Rows from block 2, named by matrix and row number. Rows with one number belong to one channel. Each number is 200 + 20 x the weight over its row's rms, rounded and kept within 0 to 999. All counts start at 0. After the name is the row's rms in percent of the matrix's.
# convs0: first 3x3 conv (model.enc.2.0.convs.0.weight, 192x192x3x3), inputs 0-6, a 3x3 kernel for each
# convs1: second 3x3 conv (model.enc.2.0.convs.1.weight, 192x192x3x3, transposed), outputs 0-6, a 3x3 kernel for each
convs0.37,100,204,196,228,201,195,246,202,206,196,171,168,197,181,169,184,186,184,149,186,217,217,211,207,200,203,216,253,243,213,188,233,191,166,206,203,211,197,192,170,194,206,191,183,188,204,211,233,226,214,225,201,185,192,208,206,182,176,178,203,197,202,185,201
convs1.37,091,224,216,230,225,202,234,229,217,194,200,212,197,198,201,164,192,207,158,182,173,212,219,180,183,191,203,174,188,230,213,190,219,227,190,206,232,183,184,191,191,176,214,197,163,184,198,177,164,224,193,200,194,221,214,201,181,180,199,222,189,201,198,201
convs0.38,100,189,205,201,184,186,211,209,185,202,199,166,147,199,187,179,171,193,175,211,178,197,216,186,163,193,197,175,221,233,214,208,174,234,213,189,182,206,218,205,235,221,199,207,224,201,195,197,176,198,193,214,167,186,215,213,209,219,217,180,209,243,249,253
convs1.38,098,199,189,208,185,205,190,205,202,181,185,226,229,265,212,245,222,175,208,182,223,180,188,212,224,223,227,208,171,166,202,192,220,186,193,195,194,205,220,220,190,223,195,214,202,204,195,207,201,199,223,196,185,205,210,218,263,205,178,218,199,211,202,199
convs0.39,106,198,199,200,227,247,204,202,192,219,185,186,170,195,202,214,184,183,209,199,218,218,238,202,194,215,223,207,207,183,201,197,173,167,203,196,179,194,177,198,171,175,195,198,177,185,209,183,206,208,205,231,210,194,213,198,177,213,160,206,165,179,168,181
convs1.39,101,178,195,205,214,210,225,184,185,217,198,202,209,215,194,227,187,182,220,222,201,208,209,202,193,216,177,177,218,234,220,195,199,204,208,192,213,216,176,203,204,191,151,191,183,174,184,188,211,231,207,220,213,222,211,174,187,191,182,168,170,203,201,214
convs0.40,121,184,168,193,214,215,182,195,203,200,233,224,227,179,177,231,169,191,214,207,201,218,218,201,208,219,203,215,205,192,185,219,188,194,202,179,193,217,216,197,207,214,200,211,202,193,209,199,200,215,194,208,195,188,216,230,224,219,211,189,191,206,198,205
convs1.40,129,204,186,206,199,202,195,201,205,185,189,202,205,217,209,218,202,191,214,193,237,193,195,236,177,181,207,201,193,206,200,203,189,198,209,197,223,196,217,225,218,203,179,206,222,237,211,220,221,196,206,213,217,193,205,211,185,205,196,183,175,200,196,189
convs0.41,108,209,199,193,183,212,218,189,184,181,171,203,194,192,203,204,221,186,193,199,196,191,213,182,221,216,201,187,198,204,213,197,166,197,196,211,204,187,203,192,216,206,228,204,192,170,207,212,215,186,196,208,175,184,184,188,212,177,203,216,258,192,223,234
convs1.41,090,197,234,197,187,233,217,185,230,224,202,186,191,235,183,166,172,182,170,217,195,222,189,190,200,226,229,215,203,185,203,220,220,180,196,176,196,215,218,198,200,221,186,205,183,187,190,221,202,184,202,195,210,225,212,215,216,211,216,234,199,201,228,219
convs0.42,086,184,190,211,177,217,239,182,204,217,209,195,194,210,233,223,174,217,177,221,206,213,219,212,178,190,208,205,193,190,209,192,170,208,184,202,179,240,239,219,216,235,199,201,197,203,187,207,201,226,191,197,186,224,210,203,196,179,239,165,184,214,167,163
convs1.42,092,194,204,208,217,199,150,194,210,187,197,233,205,243,234,226,221,224,238,209,209,182,208,215,178,173,167,167,188,178,203,194,208,194,198,223,187,193,235,197,167,213,212,194,196,185,204,195,169,200,164,174,214,189,199,233,223,231,214,208,204,214,212,193
convs0.43,100,194,215,201,185,205,202,201,199,192,199,226,206,251,283,282,219,232,240,190,209,194,210,232,228,183,200,222,206,216,214,210,200,187,184,205,213,179,194,198,207,222,215,179,213,191,182,225,215,225,225,200,195,175,203,169,216,209,225,232,208,219,217,183
convs1.43,107,197,223,205,193,210,200,193,192,201,213,189,217,231,219,202,214,191,167,189,223,171,216,194,181,197,202,192,185,184,198,207,187,187,189,193,214,189,192,160,180,168,184,182,162,189,185,179,181,190,182,190,205,208,189,224,241,233,229,218,191,184,207,212
convs0.44,072,206,185,180,198,208,186,213,227,218,219,232,225,254,196,228,213,229,207,218,215,191,207,193,184,180,215,227,203,191,184,217,187,184,179,175,161,200,205,200,203,175,219,171,197,199,208,181,187,187,187,182,184,207,190,186,177,194,204,193,220,211,211,209
convs1.44,077,213,201,204,201,198,204,195,201,223,210,170,195,186,179,217,220,170,195,198,181,195,219,174,182,186,196,180,191,213,217,187,184,215,212,207,191,182,218,210,200,175,208,203,198,197,179,175,175,204,176,177,173,173,217,190,203,187,205,196,218,223,204,202
convs0.45,069,181,212,177,178,174,190,203,174,188,178,202,218,204,210,240,228,244,250,183,222,164,205,195,194,190,186,203,188,199,204,210,206,203,195,198,230,212,168,190,176,182,204,215,165,208,211,214,174,221,194,220,200,197,182,188,172,173,172,161,174,208,183,175
convs1.45,073,178,186,178,157,187,180,163,201,204,222,208,217,229,204,217,183,172,185,202,230,216,193,222,198,192,188,271,221,216,186,184,221,212,225,202,236,185,175,175,228,175,174,175,219,217,208,190,187,215,199,184,231,193,230,242,229,225,236,203,202,235,230,196
convs0.46,080,211,201,212,182,203,194,211,203,205,166,193,203,223,163,180,182,166,208,207,243,194,191,186,171,164,127,194,204,212,222,211,192,201,217,210,154,185,200,178,235,178,216,199,204,170,200,231,207,203,173,223,214,198,219,219,212,210,193,201,178,204,182,214
convs1.46,082,161,168,194,182,190,159,218,206,214,179,188,210,188,195,179,194,187,207,177,187,187,207,192,212,213,213,148,202,199,226,203,209,215,177,203,182,217,188,218,176,229,182,223,181,183,228,194,193,214,214,200,181,222,210,175,176,172,214,224,180,220,222,196
convs0.47,107,201,203,201,191,208,191,199,198,195,196,202,164,175,169,165,167,182,182,178,200,212,161,185,203,175,176,184,182,205,211,241,224,186,191,223,181,173,172,172,186,182,163,181,186,184,196,217,189,215,243,194,183,187,210,178,148,161,145,134,152,162,156,133
convs1.47,116,189,189,198,191,218,212,175,191,209,214,186,181,228,210,182,194,202,158,197,199,226,220,213,203,202,180,204,171,209,202,206,215,189,180,238,225,196,197,191,210,163,209,214,192,205,204,206,178,186,193,192,195,191,211,206,217,216,193,177,199,193,212,191
convs0.48,114,182,212,174,207,189,172,180,184,190,197,218,199,198,223,195,227,200,205,210,238,229,192,220,207,218,218,210,197,187,186,195,198,226,181,204,194,171,176,183,176,189,177,174,150,163,196,217,207,196,240,232,214,220,223,170,143,163,158,168,156,154,136,112
convs1.48,110,198,197,180,185,194,183,200,199,201,250,228,222,217,250,216,239,220,193,192,210,180,223,252,247,189,214,181,191,186,183,183,175,170,195,203,194,175,164,184,184,216,188,200,178,176,199,208,213,208,186,205,181,211,201,177,205,228,206,181,217,201,203,179
convs0.49,092,161,200,174,178,215,138,190,180,167,185,206,200,195,222,219,201,213,243,192,204,188,196,244,207,210,224,218,211,215,226,213,223,208,214,225,202,208,196,204,190,195,206,198,170,177,225,211,222,205,201,209,209,219,229,199,188,176,197,159,192,207,177,200
convs1.49,091,198,190,183,190,173,192,184,177,189,184,192,186,211,214,201,180,205,206,183,189,170,156,203,204,182,227,196,229,203,191,209,202,216,180,191,223,164,187,163,181,166,173,166,210,199,202,206,218,183,218,183,204,203,192,224,220,199,190,189,203,178,185,190
convs0.50,096,197,207,207,207,264,227,200,220,200,181,218,218,187,237,239,205,228,210,186,185,153,193,168,153,172,184,211,195,170,176,201,184,169,180,194,204,168,180,182,188,207,192,208,197,212,192,185,191,179,179,172,180,191,200,195,217,178,194,170,186,201,214,201
convs1.50,110,182,230,200,210,211,190,182,183,219,215,174,203,203,171,178,182,204,207,233,230,195,210,186,190,204,206,214,211,192,220,209,216,224,195,229,209,221,205,215,212,183,198,192,191,189,200,197,192,184,205,198,206,215,186,173,196,206,192,202,181,208,219,220
convs0.51,093,193,212,211,222,181,187,181,200,196,197,198,230,210,193,182,187,207,184,221,212,222,250,200,186,247,210,205,180,192,181,179,204,201,204,205,185,185,187,219,180,142,196,194,188,191,214,211,192,194,189,224,208,198,193,207,208,247,177,140,185,215,213,195
convs1.51,096,176,179,208,182,211,178,225,192,202,200,214,236,181,209,226,237,196,244,213,157,165,249,195,117,197,226,186,213,192,188,199,181,206,218,171,199,201,196,202,174,161,192,230,181,210,176,193,199,159,190,210,154,187,205,188,179,193,206,197,181,190,207,209
convs0.52,076,213,189,182,190,220,189,216,188,177,195,198,208,245,163,174,186,201,198,187,201,192,211,193,205,179,177,177,198,221,252,235,282,256,190,183,233,231,225,201,247,198,174,230,232,207,186,196,202,236,233,183,194,204,204,223,195,205,178,243,195,191,203,197
convs1.52,087,212,191,202,223,185,179,168,187,199,211,206,206,215,195,215,171,204,193,168,245,161,189,201,181,181,181,183,179,200,223,222,198,185,203,203,216,221,221,207,214,177,201,180,185,188,178,188,184,219,203,213,213,176,191,177,172,214,231,229,203,183,207,206
convs0.53,088,181,202,196,185,172,213,205,191,220,171,195,175,203,217,187,203,226,191,157,150,157,134,157,172,161,164,185,169,192,208,194,184,199,188,199,181,207,183,200,199,175,205,198,183,207,217,206,179,210,192,211,200,189,210,174,170,198,163,165,190,209,226,188
convs1.53,110,198,165,160,186,170,183,199,199,215,217,210,223,212,230,201,198,202,200,197,177,185,194,209,196,227,212,172,190,180,194,181,196,199,198,204,194,199,179,178,198,214,193,222,196,215,198,195,211,223,219,200,215,208,204,214,199,217,195,212,225,203,238,220
convs0.54,114,185,190,173,171,200,189,224,162,222,198,173,189,182,177,202,195,210,200,224,182,195,239,198,199,221,193,237,223,203,216,215,203,208,208,223,197,190,203,213,185,260,170,193,202,191,198,199,212,208,231,201,208,192,197,189,198,211,169,163,164,184,213,195
convs1.54,110,225,227,159,201,187,224,227,189,219,198,199,217,185,220,195,190,171,188,199,184,186,212,178,168,188,213,204,219,186,198,198,192,199,231,221,229,187,204,181,206,212,193,224,183,201,217,208,228,203,218,192,216,203,219,196,222,186,199,193,226,182,166,203
convs0.55,090,209,215,229,192,207,170,175,198,188,191,224,231,162,175,196,138,130,176,198,209,217,223,211,212,236,206,214,216,211,183,175,202,213,208,200,195,208,221,202,204,206,229,206,235,187,217,241,225,198,236,229,239,229,212,226,229,191,190,226,188,234,218,198
convs1.55,105,180,200,197,214,215,201,167,205,195,192,195,195,200,176,176,201,214,208,189,177,229,188,205,189,230,195,191,228,212,204,205,213,221,199,187,186,195,147,204,213,211,219,218,217,229,166,196,222,196,201,202,207,192,238,176,162,174,171,169,206,198,157,163
convs0.56,108,179,190,223,213,210,188,247,194,215,208,213,201,198,204,209,182,179,202,260,202,214,237,213,224,206,200,197,202,213,222,190,206,206,205,210,203,197,189,191,136,160,162,158,161,161,211,204,221,207,218,213,211,206,207,200,176,171,203,123,163,83,90,163
convs1.56,102,203,195,181,216,204,232,212,210,176,208,218,203,227,225,223,213,219,235,203,219,164,219,179,167,193,196,183,188,202,190,210,203,203,218,224,202,212,199,175,156,150,188,200,181,180,192,181,190,194,183,204,191,196,206,243,229,243,209,257,228,198,199,167
convs0.57,105,191,194,164,194,180,178,205,192,194,206,199,207,197,184,198,204,215,207,207,188,172,270,233,214,212,211,166,197,212,190,189,181,190,176,142,172,203,227,181,231,243,224,187,186,227,197,205,211,211,216,207,194,192,199,190,216,187,198,272,248,183,297,242
convs1.57,098,212,213,218,223,172,189,217,242,198,210,181,177,182,225,163,177,151,173,208,207,217,180,208,217,170,209,207,192,198,187,195,226,214,225,245,196,198,224,195,227,241,195,233,230,228,216,212,180,223,209,199,231,205,193,198,215,180,219,167,163,211,193,182
convs0.58,102,188,227,187,198,210,215,200,215,204,219,211,223,210,211,217,182,211,188,207,212,220,185,186,202,194,206,187,194,209,208,211,180,215,206,189,199,194,177,204,161,153,164,169,166,176,187,197,186,202,194,204,207,219,205,153,146,151,166,169,192,130,112,129
convs1.58,117,177,205,206,191,174,191,200,189,186,217,236,205,223,216,217,252,210,232,133,195,209,184,172,199,154,168,177,198,186,210,185,186,198,207,193,208,199,198,188,169,179,192,178,183,172,177,198,195,205,207,200,215,218,202,220,210,213,211,238,209,213,192,208
convs0.59,125,200,211,200,195,196,184,194,189,182,229,216,212,216,212,192,199,196,189,243,205,184,185,197,186,175,203,206,187,219,195,207,184,184,200,172,173,162,130,172,115,139,154,127,153,159,201,209,183,193,165,195,193,202,199,121,112,135,69,33,113,23,37,79
convs1.59,131,208,180,195,192,195,221,195,196,190,225,217,254,220,257,250,200,241,260,207,229,197,235,210,189,207,190,187,249,206,200,202,212,183,209,209,183,206,178,186,188,201,218,203,207,214,236,231,219,240,219,208,228,210,202,217,236,220,247,249,252,213,238,213
convs0.60,121,188,212,204,240,174,199,220,219,202,196,205,191,196,184,196,191,188,200,215,183,165,216,231,182,215,208,196,192,192,197,192,200,177,191,203,178,172,218,198,196,258,219,213,236,185,193,197,188,187,185,211,204,201,208,122,205,185,175,264,251,140,228,192
convs1.60,122,191,171,188,164,205,183,195,207,203,223,241,227,229,233,228,226,238,238,203,196,166,167,192,161,198,209,174,198,185,192,185,170,212,198,171,199,202,204,212,171,218,189,201,196,207,214,206,191,193,176,170,186,199,194,206,224,207,216,209,200,214,220,203
convs0.61,090,218,208,188,206,145,189,205,208,184,224,277,241,207,202,231,182,140,214,219,250,214,205,235,211,208,179,189,205,199,189,217,193,196,193,210,192,213,214,206,200,195,183,204,174,217,198,186,168,182,197,199,206,179,197,204,199,210,208,194,223,158,207,174
convs1.61,102,227,191,204,201,194,178,209,179,202,193,193,205,212,204,202,216,216,212,225,191,223,195,236,206,197,193,156,219,203,193,180,183,235,191,212,194,208,226,208,218,241,190,232,179,211,178,186,205,211,176,181,195,218,183,225,218,183,199,179,193,206,195,215
convs0.62,077,198,193,177,167,179,193,208,182,211,108,116,160,130,133,166,249,188,206,212,206,181,208,178,151,186,180,214,204,220,221,206,204,207,216,200,206,193,199,182,177,189,203,171,168,189,222,232,202,217,237,212,164,221,215,215,213,185,206,232,214,199,208,208
convs1.62,076,213,220,225,194,172,185,185,214,192,186,173,209,191,200,185,199,236,211,176,235,200,207,209,189,195,188,196,199,199,192,215,198,172,222,213,199,180,210,185,220,192,175,230,219,191,187,228,222,190,224,214,209,208,200,201,196,167,219,213,180,198,201,201
convs0.63,091,214,237,201,215,227,205,195,200,207,137,175,192,154,181,163,167,176,162,188,183,161,177,205,178,188,195,199,198,218,196,212,199,202,214,193,206,204,198,207,188,229,197,224,217,219,198,181,193,198,191,202,192,188,185,184,172,204,186,150,179,204,183,166
convs1.63,077,211,173,226,169,192,176,197,171,169,188,221,226,196,196,182,194,206,209,220,188,182,189,183,186,184,171,159,214,232,204,210,202,222,195,193,190,162,197,179,181,181,181,185,184,205,224,195,223,193,188,247,202,216,193,186,189,192,210,199,187,212,194,232
convs0.64,077,193,206,212,189,186,192,192,195,219,211,182,176,218,170,184,194,173,183,219,220,220,233,232,186,197,203,190,174,178,229,198,191,165,201,195,202,221,190,208,184,187,187,197,200,216,179,208,210,202,187,193,213,189,195,186,174,188,199,179,170,175,163,192
convs1.64,090,194,223,203,184,175,204,177,184,126,184,227,217,194,204,197,232,234,194,195,190,174,231,196,196,203,209,217,223,232,178,226,206,212,186,182,210,206,197,200,203,173,181,223,200,209,179,207,221,167,173,190,168,179,200,197,188,217,195,188,176,196,200,225
convs0.65,130,209,162,180,209,184,159,211,191,184,211,199,204,188,205,221,199,206,209,241,210,227,226,204,207,213,260,218,201,185,224,192,161,177,197,205,210,183,200,212,192,137,190,229,256,225,202,207,189,200,208,210,205,215,211,187,207,208,161,150,172,240,256,239
convs1.65,136,177,173,179,207,202,198,179,203,226,214,196,155,263,213,194,220,213,182,183,167,135,206,224,199,223,223,190,209,188,205,201,199,205,156,198,196,170,208,184,211,233,208,167,184,198,193,206,200,206,188,188,209,201,200,204,180,166,207,226,237,205,216,206
convs0.66,104,192,208,204,179,188,178,184,197,179,194,193,185,209,230,189,186,245,195,193,200,191,207,184,221,199,201,196,171,173,201,184,157,188,204,190,211,195,207,213,230,219,192,220,213,207,218,217,198,187,203,209,181,207,214,208,224,224,213,180,191,225,196,199
convs1.66,117,183,176,197,189,181,163,194,200,209,202,179,179,199,156,172,198,184,199,178,210,225,192,211,221,182,170,200,174,207,213,176,201,202,190,204,228,207,220,206,184,201,206,194,192,204,180,187,178,197,207,179,183,194,181,189,216,208,211,179,165,195,206,182
convs0.67,127,226,221,203,208,206,217,216,199,216,180,188,158,176,130,140,150,127,140,199,203,194,217,217,206,201,192,174,188,202,201,195,226,186,206,208,203,220,217,211,192,210,207,197,211,197,205,221,203,220,198,188,210,211,194,207,202,204,199,173,192,200,183,200
convs1.67,095,187,173,184,174,211,197,197,213,205,185,189,179,192,190,214,194,200,172,185,214,175,173,178,170,181,195,200,183,220,211,219,205,194,186,206,194,162,158,208,199,204,174,210,183,200,213,226,230,195,208,199,184,225,191,206,210,171,197,196,213,217,202,212
convs0.68,110,210,187,211,240,171,190,201,207,217,185,231,216,195,184,178,189,178,196,216,226,194,253,217,171,219,199,195,186,172,200,217,247,213,197,199,204,204,212,195,215,248,206,219,231,215,197,198,189,192,199,220,217,213,219,212,238,212,241,224,231,258,227,252
convs1.68,108,206,203,205,207,186,217,189,168,195,223,205,205,207,192,208,193,198,215,213,188,216,218,206,174,196,228,180,184,206,190,181,202,197,205,215,200,220,217,188,202,199,193,188,217,225,215,203,208,204,186,190,201,183,205,191,208,197,188,204,202,179,188,193
convs0.69,075,190,196,182,204,248,211,184,194,206,204,220,201,221,185,212,179,205,197,206,189,206,210,205,202,192,208,188,188,188,207,195,208,189,213,221,175,196,216,215,181,177,223,220,210,211,185,180,187,203,213,196,186,189,178,180,151,188,201,217,200,200,158,184
convs1.69,091,181,209,213,224,182,191,201,211,191,204,189,169,190,193,187,170,176,216,196,202,207,190,208,160,179,189,172,178,205,184,189,188,214,177,230,220,197,207,192,216,167,190,190,196,197,205,215,203,192,207,182,205,182,184,212,192,196,231,212,191,185,185,185
convs0.70,080,186,177,179,206,205,177,218,199,149,201,193,195,196,181,217,205,211,186,191,177,206,180,220,177,206,173,188,195,208,183,187,218,215,191,219,190,185,183,199,172,167,178,174,183,187,189,220,205,215,227,228,200,224,212,174,178,160,179,176,192,172,191,153
convs1.70,081,212,187,179,168,194,181,177,198,165,185,183,201,199,214,216,226,212,230,199,204,186,195,217,218,220,181,224,179,205,180,183,208,211,223,215,220,205,215,203,190,209,199,223,206,168,227,234,219,206,244,216,223,255,199,209,224,197,186,226,180,192,184,197
convs0.71,091,209,212,194,220,201,218,207,212,188,191,198,226,219,248,244,229,259,222,178,185,170,168,204,183,208,218,210,195,177,205,204,182,167,173,198,232,191,175,182,194,187,199,198,214,190,210,193,206,201,194,195,178,182,175,150,163,195,171,199,193,184,159,210
convs1.71,092,201,209,189,182,167,170,182,168,174,223,224,211,218,191,193,189,176,200,214,207,213,211,203,190,261,188,198,192,218,222,181,204,186,204,198,204,188,209,179,184,177,217,179,210,206,195,199,204,231,218,185,211,247,191,208,209,190,251,248,245,234,263,222
convs0.72,088,183,182,180,193,189,185,203,201,185,236,240,247,198,206,223,240,226,218,204,209,218,189,190,204,182,188,182,267,239,227,188,239,222,210,210,210,219,217,213,205,224,237,223,199,201,185,187,196,198,190,211,189,189,215,196,198,199,255,244,245,240,250,239
convs1.72,090,223,203,182,190,193,197,209,180,186,186,176,183,202,177,197,195,182,203,182,188,187,196,209,193,184,181,208,200,202,205,189,216,213,184,204,186,213,189,236,191,214,198,184,219,198,210,188,215,201,221,210,218,189,211,212,195,188,174,199,177,201,214,208
convs0.73,115,190,187,172,200,236,220,219,168,206,194,216,204,186,227,188,204,195,187,204,212,225,246,244,193,240,217,199,203,213,204,197,189,207,216,196,192,218,194,221,180,192,202,182,175,217,201,209,213,220,204,213,198,215,209,207,169,212,214,196,211,175,145,181
convs1.73,125,215,207,227,227,206,162,235,185,231,192,204,204,190,210,203,197,212,185,230,202,209,237,214,216,185,195,186,199,184,197,193,218,214,209,173,182,198,204,187,233,247,201,187,219,145,184,184,190,209,195,171,205,188,194,199,215,204,206,237,207,187,189,202
convs0.74,077,210,201,187,180,198,186,186,182,171,217,196,190,180,208,197,183,180,181,205,201,193,185,232,197,191,226,212,211,213,225,220,198,195,206,204,210,209,197,202,211,223,219,196,203,195,185,216,207,193,188,211,212,194,219,224,194,196,187,180,211,214,191,198
convs1.74,088,209,173,187,206,198,157,176,217,193,180,203,207,213,226,233,212,203,210,174,183,237,225,235,229,201,183,198,204,191,192,209,191,181,216,212,203,184,221,226,196,221,208,195,192,202,206,201,204,202,211,179,207,236,205,233,209,201,192,213,190,223,191,191
convs0.75,110,193,191,213,207,181,189,202,197,189,172,193,203,134,171,198,143,180,213,202,180,198,202,192,214,194,209,211,193,213,199,202,212,187,208,190,200,222,194,204,194,209,190,198,206,213,218,222,232,237,235,227,206,210,195,175,212,227,187,201,228,149,159,217
convs1.75,109,181,202,210,197,188,232,178,194,177,194,182,154,214,196,150,202,220,148,187,204,196,194,190,176,178,174,153,209,187,194,183,185,188,207,218,193,196,209,214,169,201,200,192,193,216,224,199,196,201,194,215,221,215,207,206,219,219,196,202,225,174,170,164
convs0.76,097,216,187,208,187,208,204,185,178,211,171,191,195,171,181,168,173,168,155,205,196,193,233,204,170,249,198,190,198,199,209,175,198,206,168,179,196,219,208,220,200,225,209,217,212,215,203,208,201,209,182,199,215,203,208,226,232,218,226,227,226,221,227,228
convs1.76,098,206,203,205,205,201,213,213,222,187,168,143,164,128,89,142,150,96,151,194,225,223,208,215,201,215,213,197,225,185,195,219,190,192,220,219,206,201,184,238,179,207,181,221,212,210,230,206,195,196,193,187,222,179,200,188,187,174,197,163,174,201,178,172
convs0.77,069,187,190,224,189,204,191,210,195,198,206,178,195,169,171,190,185,205,204,201,207,209,204,199,198,192,169,177,203,192,230,224,184,201,207,218,257,242,187,221,190,224,220,189,192,222,216,193,193,183,191,173,196,217,184,186,211,189,154,194,206,194,219,253
convs1.77,071,206,220,213,215,178,198,229,169,172,207,222,175,209,178,216,184,195,207,212,209,206,191,182,194,213,212,176,228,207,193,219,201,194,205,203,192,193,233,201,205,198,192,188,193,174,210,191,207,227,195,201,185,226,228,181,190,197,174,207,238,209,194,171
convs0.78,111,218,221,219,224,244,205,203,190,188,188,190,181,188,181,186,182,179,196,199,180,171,209,192,207,188,194,209,230,203,217,224,198,205,220,198,206,213,230,233,225,207,197,229,213,214,206,184,190,177,180,188,198,180,195,189,163,189,160,145,167,174,175,179
convs1.78,072,217,223,197,185,174,189,192,211,212,237,181,209,230,188,207,180,225,200,183,218,198,218,214,226,202,198,176,220,200,182,168,216,207,189,203,164,226,218,204,159,221,210,181,172,174,181,173,236,188,181,201,167,196,202,217,186,218,228,205,193,228,220,182
convs0.79,140,176,222,209,256,229,224,212,170,197,171,218,216,229,207,223,224,199,198,200,184,204,233,214,210,216,201,204,211,176,205,225,245,202,215,204,210,217,215,198,224,233,221,231,208,204,201,193,194,216,221,207,198,190,193,195,201,221,229,222,197,231,218,243
convs1.79,122,214,204,211,197,210,173,245,208,183,191,179,166,193,160,181,180,145,115,209,191,201,230,211,100,202,212,176,203,186,196,214,199,207,215,197,213,182,196,180,202,201,182,165,150,182,183,212,205,188,186,206,215,197,205,180,225,213,217,225,196,186,198,190
convs0.80,109,207,220,189,234,217,203,184,186,187,184,189,209,202,192,199,196,186,201,222,225,208,221,220,208,214,234,201,183,179,191,223,229,197,187,200,216,197,181,191,185,181,169,176,181,176,205,186,203,218,212,219,232,207,213,153,177,180,153,145,159,166,148,175
convs1.80,139,195,195,197,178,199,213,203,184,181,206,225,237,221,235,243,197,201,224,244,216,199,270,229,188,223,208,197,231,191,173,200,211,213,220,216,205,219,194,164,207,178,187,185,191,189,196,214,218,188,181,207,202,197,196,203,218,208,216,169,196,199,186,185
convs0.81,101,224,208,183,223,199,205,225,199,221,191,189,200,168,185,203,218,215,211,185,202,205,183,151,150,192,134,203,182,264,195,209,209,199,210,187,185,228,215,219,228,189,197,242,233,214,190,203,205,188,176,195,191,210,195,201,192,205,216,234,199,223,238,228
convs1.81,107,166,192,218,206,174,180,199,206,216,190,217,186,217,188,198,214,194,199,218,186,229,210,184,186,185,211,238,179,214,205,192,208,196,205,207,206,199,171,213,212,192,167,232,256,242,232,208,198,199,183,202,202,183,206,176,182,185,194,208,196,201,210,211
convs0.82,077,208,193,195,172,209,194,173,188,192,197,177,175,203,201,187,221,204,179,173,201,222,200,204,202,178,183,176,186,204,192,222,224,221,190,213,191,189,221,191,211,184,196,186,177,176,206,223,195,229,210,189,204,231,210,183,181,201,206,190,169,199,210,179
convs1.82,073,166,200,160,203,189,168,160,195,175,172,173,185,205,163,185,221,167,227,207,181,198,187,210,230,228,231,189,206,193,208,196,215,187,180,183,215,223,174,192,206,168,170,205,198,215,194,224,222,224,231,222,251,219,198,199,197,202,169,188,161,181,198,196
convs0.83,113,204,226,177,218,245,229,205,210,248,168,193,198,181,173,189,207,211,179,175,201,179,209,178,153,187,196,158,216,179,191,185,179,202,190,181,205,196,171,177,211,222,228,217,224,199,192,182,206,185,204,194,168,186,195,187,203,202,221,266,252,224,235,210
convs1.83,092,164,189,189,172,187,171,195,186,183,198,224,183,202,178,213,216,190,192,176,212,181,196,178,162,177,184,140,194,202,198,181,194,199,201,196,186,182,224,185,215,171,176,212,186,179,170,217,214,169,176,200,203,208,202,172,203,207,188,205,215,220,196,199
convs0.84,105,211,208,184,199,181,195,189,191,222,189,188,183,176,206,199,206,200,205,209,233,209,186,215,168,200,175,192,174,225,189,226,205,211,199,200,225,197,217,193,191,206,187,191,177,196,192,178,203,178,177,179,185,199,188,190,209,199,180,220,178,204,213,191
convs1.84,108,216,191,211,162,178,200,203,170,187,197,255,188,218,210,203,202,202,179,199,215,209,203,219,229,223,211,206,212,217,195,196,212,210,208,187,225,216,187,185,198,193,198,205,229,201,185,194,183,192,198,182,219,215,194,215,171,185,193,214,208,190,226,192
convs0.85,086,212,212,189,197,204,208,197,154,167,212,181,163,198,192,179,203,178,192,191,184,197,173,191,195,197,191,224,190,189,200,202,211,186,212,212,184,207,198,178,246,234,214,233,174,240,259,237,236,192,213,228,212,217,204,238,227,211,234,256,235,231,226,225
convs1.85,097,222,196,262,189,192,209,208,210,259,207,209,209,201,199,215,185,197,197,175,205,195,191,237,201,204,181,188,201,206,160,155,207,223,191,211,198,195,172,203,209,239,206,198,203,202,219,174,200,250,215,190,219,214,196,170,196,195,216,207,182,174,179,163
convs0.86,083,201,208,198,196,178,178,192,186,192,214,178,188,194,200,199,196,172,193,202,188,197,198,208,194,195,194,179,264,182,238,210,193,188,197,187,199,209,203,189,180,191,203,184,177,173,208,202,205,217,205,199,223,194,218,218,210,194,216,185,201,183,193,205
convs1.86,088,204,181,188,191,195,181,189,198,214,221,239,221,243,227,221,227,203,184,191,193,190,189,203,194,198,196,208,189,193,204,212,172,185,175,159,186,208,189,221,207,232,191,217,223,212,214,175,202,210,175,215,210,217,185,230,186,184,195,185,192,223,180,192
convs0.87,091,216,202,217,187,232,224,214,190,188,204,197,233,228,173,245,217,230,208,200,207,214,183,195,230,214,177,233,181,177,186,196,163,212,206,215,223,232,202,195,188,208,193,212,185,193,184,164,194,196,200,190,187,221,202,207,209,214,220,199,200,227,183,182
convs1.87,107,221,193,218,216,200,172,192,200,244,247,214,225,207,190,211,181,195,198,191,214,188,178,173,173,212,176,144,208,221,210,186,202,205,192,203,181,200,204,190,176,166,176,192,215,174,211,206,184,205,205,201,199,199,197,210,238,213,211,247,196,178,179,179
convs0.88,103,195,189,200,213,180,168,186,205,188,187,216,194,168,199,200,202,175,165,227,247,231,240,206,176,202,175,180,198,190,197,198,171,183,196,194,214,198,211,201,203,192,240,210,196,198,177,183,190,182,176,202,203,214,214,219,240,244,241,230,234,236,243,260
convs1.88,132,223,194,179,189,223,206,183,100,194,203,216,185,199,188,177,214,204,186,179,191,186,192,182,232,203,219,214,214,205,217,183,204,179,188,192,197,203,207,183,215,204,211,203,197,206,168,200,200,185,188,167,213,198,190,201,175,174,194,209,219,192,206,189
convs0.89,120,209,185,202,160,189,198,208,195,187,190,219,204,193,241,266,211,272,262,185,202,197,210,200,227,205,214,207,201,185,193,200,163,176,204,183,159,218,212,211,195,208,201,210,201,195,206,205,183,208,179,174,202,184,182,209,206,217,229,217,224,228,204,218
convs1.89,128,192,202,192,202,185,190,177,195,208,195,192,199,205,203,191,210,210,198,179,225,205,197,199,211,190,206,218,196,188,219,194,215,192,206,218,185,190,259,198,235,234,234,210,241,239,206,200,212,194,178,217,202,184,204,207,208,216,203,195,217,208,201,195